From a checkpoint of a small sound classifier.
Model: 7.43M parameters, log mel input, arch jasper, widths [192, 192, 192].
Training: adamw at rate 0.0029, 9000 steps, batches of 128, held-out accuracy 98%.
Data: trained on melodies that start on their tonic, played by one synthesised instrument, 44.2 epochs.
Rows from block 2 of a small sound classifier, named by matrix and row number. Rows with one number belong to one channel. Each number is 128 + 32 x the weight over its row's rms, rounded and kept within 0 to 255. All counts start at 0. Numbers have three digits each. After the name is the row's rms in percent of the matrix's.
After each channel's rows are labels from the 100 clips, of 14976, where the channel reaches its highest value: "loudest band" is the band of the loudest frequency at the time of the peak; "strongest on" is what is common among them. Only what is clearly more common there than usual is listed. The data: melodies that start on their tonic, played by one synthesised instrument.
# convs0: first width-11 conv (model.blocks.2.convs.0.weight, 192x192x11, each kernel summed), inputs 96-191
# convs1: second width-11 conv (model.blocks.2.convs.1.weight, 192x192x11, transposed, each kernel summed), outputs 96-191

convs0.187 101:146089126104124116117112141104100105138134120165103159084136108154116122170155153184124114148128127153159109096129076134095152141121117094156141104146099101100113009090156130132107066119144075042141121145110138127156154168056114098138137145137076123071132110094100127047110093127125150152
convs1.187 091:165136177147110116185113118181180103126072122211123132062146123091122100117178128122092160139144123030162187083154126123136046112135110092215110170124152130131141068143246111135123155139108121156137144132119157103043137214092129080147145134127173099116107134125152151131148110119159167104
loudest band: 2000 to 4000 Hz
strongest on: staccato; clipping

convs0.173 092:094060140112101117116140102090091113115093076126120134133100115090128149094109080112127136071104116120055122097019090089134075078133129150118121079127091113139169127137178106127131087082111106146129115151171142119109134124132112113163092141122102105144118115195163074175113169064095065090
convs1.173 076:183154143122106153132148108094154134097134114135140152117125141138098133126123131160135086148157144096154116093170107110149072141147121123208080166093173193173126110136159157123063143127119113075066134161107109106099131131127103150124153090126083110143069154148066093145119097174106086121
loudest band: 500 to 1000 Hz
strongest on: the note G; tonic: G

convs0.63 107:111118048065146117111115100132104131107128157158138117117151115155107128125133163116063112118102124141095152133122057124110154117151099101115120111138148148067164053150086133118126055108150118102107162116147165111135048061117092130093118199123120130108116108120133186110126098147144103172
convs1.63 095:107108110106082095102158176173083151150093119135090172096129112091127135148192102165135117096107096120121138128145143165133098109101097109133105156108115081143133139129133109119127092090153140124076122174123194126077151138141162162109107076147122103105139119136184139167130118133120128085
loudest band: 1000 to 2000 Hz
strongest on: staccato; organ-like

convs0.147 113:092089152123126104150102137132067135144176094137085112074066132132109163106092168119101067073067099127127114080144024138168097103113071147144132098156148086081093150100133147146113107085101095105165132138127129151151100089099000102154095157109122090129090130124138139137103121129128138088
convs1.147 113:133140137087099123093038177189125120206065159173191123101144139111140103125100103082165167133159111113103140142114147122113128102132198094135153168106123171136152108116164119140109094114154090157132180144166116124082171156124065094138183177108148104133106117139093051164160124127151139131
loudest band: 250 to 500 Hz
strongest on: thin (high-pass); staccato

convs0.94 132:127168079124087146092136105069117138141126138130125162097146126122135137123106095112089175137052137159130130189160147168122110158154138124150110130100149129131143127118069120086156158126098161156113025146106125110161012093130153146128118106155141123132125157129139087167020150126132124157
convs1.94 124:081153156131144127106167093157194106156143144173143129132132116128127113163116152121098130123177120126142177063085154070139125110147126112135175178148151119133121053095130150096127057205141121186138099136112113127255158135139141129108126159147132135129174119107079111171113092122128126135
loudest band: 500 to 1000 Hz
strongest on: vibraphone-like; marimba-like

convs0.89 062:166151113146139136168074064131112085085145143104128147132079079099110127205153124143143120096131090145138132123106099133100147130134130098104137119091122125120206168130087145095078149086112175152174123142114148140150130113128134124121113123119148112164181153122148123099088073119045154102
convs1.89 075:077198119131128087109134134100091177085120161057096132161136140102113148165163131116143098060087144210107126107068111103144148171107118210087123128134107121129106137118114145149148052089072189183137140125150099103147089137135164174131124112117145154114110127147090165111124110106148159163
loudest band: 1000 to 2000 Hz
strongest on: the note D; organ-like

convs0.137 070:147092119116129083064075192115182105150172096126107094143035082096068126135188121124100111170173106126121126116114117166094127108085151155121125155129133160167128123091143178145163160125128156118129123091135085133140126179118135091111085116065112152022128062140134163139096079137040187186
convs1.137 059:107147124129155101138122119154157122153082122075107142153106123029170110154123146109072127187099114140084084156130126106120116111126088062056138130140132137168132136139123157109192143085132141157130159106161125166131127143108133122161104131156134168110130126147112140172187143176133120065
loudest band: 250 to 500 Hz
strongest on: marimba-like

convs0.144 115:108089204172086141105146133197140148107133101082072132146148106159152143125119113152156151140148130142130130100132098170132161190176138118139100116157128153115116114138137030160122131114132150104124064110145144134181255102093145152142153139129095154136183177127136113150019114129138143136
convs1.144 128:147124000113194121121138141115144131127179134118098151126108141130119123120104123160144102159029102124147096119110144143133111160137123148159147168156098093113179093164117088104150123135119134133118086171088141120152000134112130116143125148086145170117155169093140164160165111133105110171
loudest band: 500 to 1000 Hz
strongest on: square lead; vibraphone-like; organ-like

convs0.174 129:119091146080115123109123099177126105123052107130133078148154097132120009084149123156142112084140163156134151129118123031125147147229106070077138138101137190121080123137156141120114078130123128126077127092117124127141107121103136128109123239147154094155140180115144181128141104120126092092
convs1.174 126:088160119146119147077151136153054131150147103097131135132116099132125255067132107088102111113103032143104080137162129191132182096089189166163140143118187039130110111111172141114145109140137097198192154150140132167145145125116113120134116000164156132123139132123152152171126116125151093116
loudest band: 500 to 1000 Hz
strongest on: vibraphone-like; square lead

convs0.115 101:144113086094147127109108123101138144122143111149146109091179157156181138152149190149114036118150092200145106106112140122100146123138127122132114165187166093074146096125155103186144117088174200162143160198163134142130086109113133152080138089120115145127126129127122201093122124163184106131
convs1.115 108:087088098090122107126131106114134151166108121125078134094164119117168100131120103044154151172113113063099124162109134120147170117099074126067102149173050118136106146101154124117149120087113197147176163042084150133111105138116169105082138135133156168122137148122157157153131147134123105084
loudest band: 1000 to 2000 Hz; 2000 to 4000 Hz
strongest on: organ-like

convs0.186 124:174170047090106145083130094101138163107098160138101154101136133096124180162137099152103138112066144158145165144122102168110152149120149114138000158119135145121133136138094058136153129082113153170128075161143146095060020074140146190089137104123128138136153121146144108195080147142138076124
convs1.186 124:068133174129164112093154077129209110143163137142133155094112111196119106163127109110129114099157111113113122081094185077147161139132156141132131210172121110148128065113131120110111066132081109166153105091152108156148158118134166129108145160087139179143136109119097130216147111093102115089
loudest band: 500 to 1000 Hz
strongest on: vibraphone-like

convs0.112 110:073139133111173097116164123097120091120119135110108114099127087132067153117149120152135166120121151140169164137177127164181134141174100066157134179077173139110090137078111142178132083120073171102128099114151161184097146109072180186074139097118138167165134144065134118164131063120090140126
convs1.112 104:094141121134158112143166167114136104131081153092101112121155095148131135092171079100168172109118111111031034101076165094101180120103165112097143093176141140127145115144132088107142108104080103050101151094139153113129141083120142152086162138137190215097167119104159146109136143127160166132
loudest band: 1000 to 2000 Hz
strongest on: the note F#; pace: fast; vibraphone-like; tonic: F#

convs0.59 112:144113175098175140098053096130094141146129153140097111111141120105124114135118073156171141127137147142148130127142056145137153065156121087160195141111141151134152111129145143104122064117077162107130169127172087090154142113090000172121140158114134185157184158133143125132112080132097120145
convs1.59 096:145135080139190109095097150107104164143142130116173142121122130083109107125100184072185124126097076108076095106109071124141152120132173165085241127145100062138149114111168163118141127163054156110130107091095100136170070090118143105078120125128200136125157160123095154149134155141131126155
loudest band: 250 to 500 Hz
strongest on: vibraphone-like

convs0.58 093:178103110103182091161091124154140167167071071152119057129153152089167171102117153120150113087111117169255122105150107161166120161191123144135179133143174173151164171128128141194145140166157166168181147178101130080137137107123115132149099157136139178131128151138170141139124107152172147142
convs1.58 096:123077098115188121124145093132103147174102120160118117129148111132141093082111102169127116164087154114050142142111108160107103142094140106132171101163065107110169102111140200107180130140101179102171104122100127125109088136119116110106157100122170142153136116112168118116143194013140152125
loudest band: 250 to 500 Hz; 1000 to 2000 Hz
strongest on: vibraphone-like

convs0.48 107:196163099109118089106133095172159127170080108142153098137101135172130118124081118094070137157073155085160140089118158168135175132099120159143143164163160106111113119130087155118124116028136130188108123102104139138061112110140125134131101088090137143135117126175156158078118150219131091110
convs1.48 116:074120159151097082123124091101133124103116123119100159131088149144125128130144127126118146151150054164065067152060161107122084167164119120124130145127053138112086069151103110125147123095116104193101210111158129139082127133105136135135137122111104135114150081137150144171166120060134117167
loudest band: 1000 to 2000 Hz
strongest on: sine tone

convs0.124 121:197115113165065123156146161170171136091148143160105159114136111157137137117098088094139177173130185115122143103102147139121177113130083107089133183058160092100146163099118117135115161143056077150156179136112126151166148097103165163134106101148161143131135111097133072041107078192132132136
convs1.124 113:084204140153133164096164131090139106074146127168126103109122129108152135123134142104111103139181080152089071146105123102132067142106146151083102097137094142118172138112166125116123099184135133126125105112159126142227127133109134140125166181144201125125185053138150114057139129147118126174
loudest band: 1000 to 2000 Hz
strongest on: trumpet-like; square lead

convs0.67 099:151147084103115172092028141150124144108149193116126164178111143146109111135157123131173177106112076156202127076125086150068132136125108131167136129162130147181142142160168127206120053140170101138087103109168174124094121121162077133134119132104174152093127152140114171139142133123139138148
convs1.67 087:061091110100140150141124135107188174161051144154117044141112152189141107203168073043145144132090149057068115156086126089131180134096141156084126128163121108106123120090190140105148102113082128149147114071124166113131098130130142108128150093104112115158134123097101151176092157107135106073
loudest band: 1000 to 2000 Hz
strongest on: vibraphone-like; square lead

convs0.46 120:107169031098166096132128121050156109139130133120128114124155134167126147124130159132084082130138102143069118110068086147155057125115100144114115198130149108115093086106142101095116075149167157097139103101098115139210043124140159118129112141117143121146112140101128123151146093113134108169
convs1.46 132:200138113137150098104140146176144110166135116112095115128147116150120125110101111138088101181000156076129125134168135161121180145165107080122140184171095185144137138103105124093074062108115137109092026143142117122118159109116159187116130110127160092121151096128183157109106127102142097104
loudest band: 500 to 1000 Hz
strongest on: sine tone

convs0.65 109:037164113118154162135138120098162131142143126156149155095138134181200195156117167072129092121083120154079133102106099133127143085102095121133137130119085135124165102144091120102172064136165175124122048200151095126079088092096141113145107105147106111095094086116140128114123144050114103095
convs1.65 101:125165098138110082084091107148178094189104105119092134118159110188149103111115088141199064115174157111157153155118141090122157136140187170154152153105101126126093102083144123116075136172107156160113121103085089153181079137102171142081178127059170106130103171102134120103109113078112088135
loudest band: 2000 to 4000 Hz; 1000 to 2000 Hz
strongest on: the note C; the note F; tonic: C; organ-like

convs0.142 108:110111173112225113109129120141095125099137092111135120145159137158097137143118151130112131080108139118121147148129093125144115112099140123163124118138112105106112081113087150141116082134109175152119175099145133118052147136136131177165128113126101163133150113130177133135143159128141105133
convs1.142 121:082104093160209086125126097125105130175155103102107170161172148166143117123133093146071096070126108147106126120159086099126119130214130134108221105177101153153154085155098126101108183208117152115136086121149142137160095117143125088107149165123113166112155105138053137088048127102133102159
loudest band: 250 to 500 Hz
strongest on: the note F#; tonic: F#

convs0.39 076:113135121127157166055087118130147130135152251082141206123166153143121082080161138113090134095103150185107107140157111101172112133145081117212114127088119185122139155118119123114126093081082120150147175101140137147136136083111142139077206126181158136135123117072134149162140131128155183115
convs1.39 082:143158125116176137182119103137121112126139187173091079157116111152102165166245086163172113117100116102141109096090146171111130138100144116105134159136157097082163130141090138100145117149091156137156069123129155050155112178175143187129134105195154125125173101069147185129086108137120185135
loudest band: 1000 to 2000 Hz
strongest on: clipping

convs0.113 109:133085024163145116157139125125106143183134115090151108132141102114123119127119147072054110134114123125097123099128124109153110112146144132109116057130109063106127115139134205110108126139121106104137083082145156109157000150092067150106138147112127139163099184147111168108127136124151142097
convs1.113 112:124138043123123118114100128163125121122156123113077154083118100050121097121167098088106091114115091129142074135118153133135145100111124169151142093135113105135073118152151202162154140131127137094098154172100137154087073138113112086120184114171105085073105188101112122144148119202142121136
loudest band: 250 to 500 Hz
strongest on: pace: fast; staccato; marimba-like

convs0.117 117:125183141109077149099055058150155120134118105125155136101110152188118137114113102117114171116103080141144099059089144159114132093095126134116083138139137113105113083087114172138112121114136120160131060138125134144140129140139079158103137124090156079131078091099123134162085132146112049130
convs1.117 115:085159176081115143099085149111156134147078115160135133113156126175100096148115132080088167123157150098104153106088117102138107161188132114127095176143134126185161080123133123072070148127106133160140176103094118133081165138108109061108146129121120139116147108124122131136066103027129126070
loudest band: 500 to 1000 Hz; 1000 to 2000 Hz
strongest on: thin (high-pass); vibraphone-like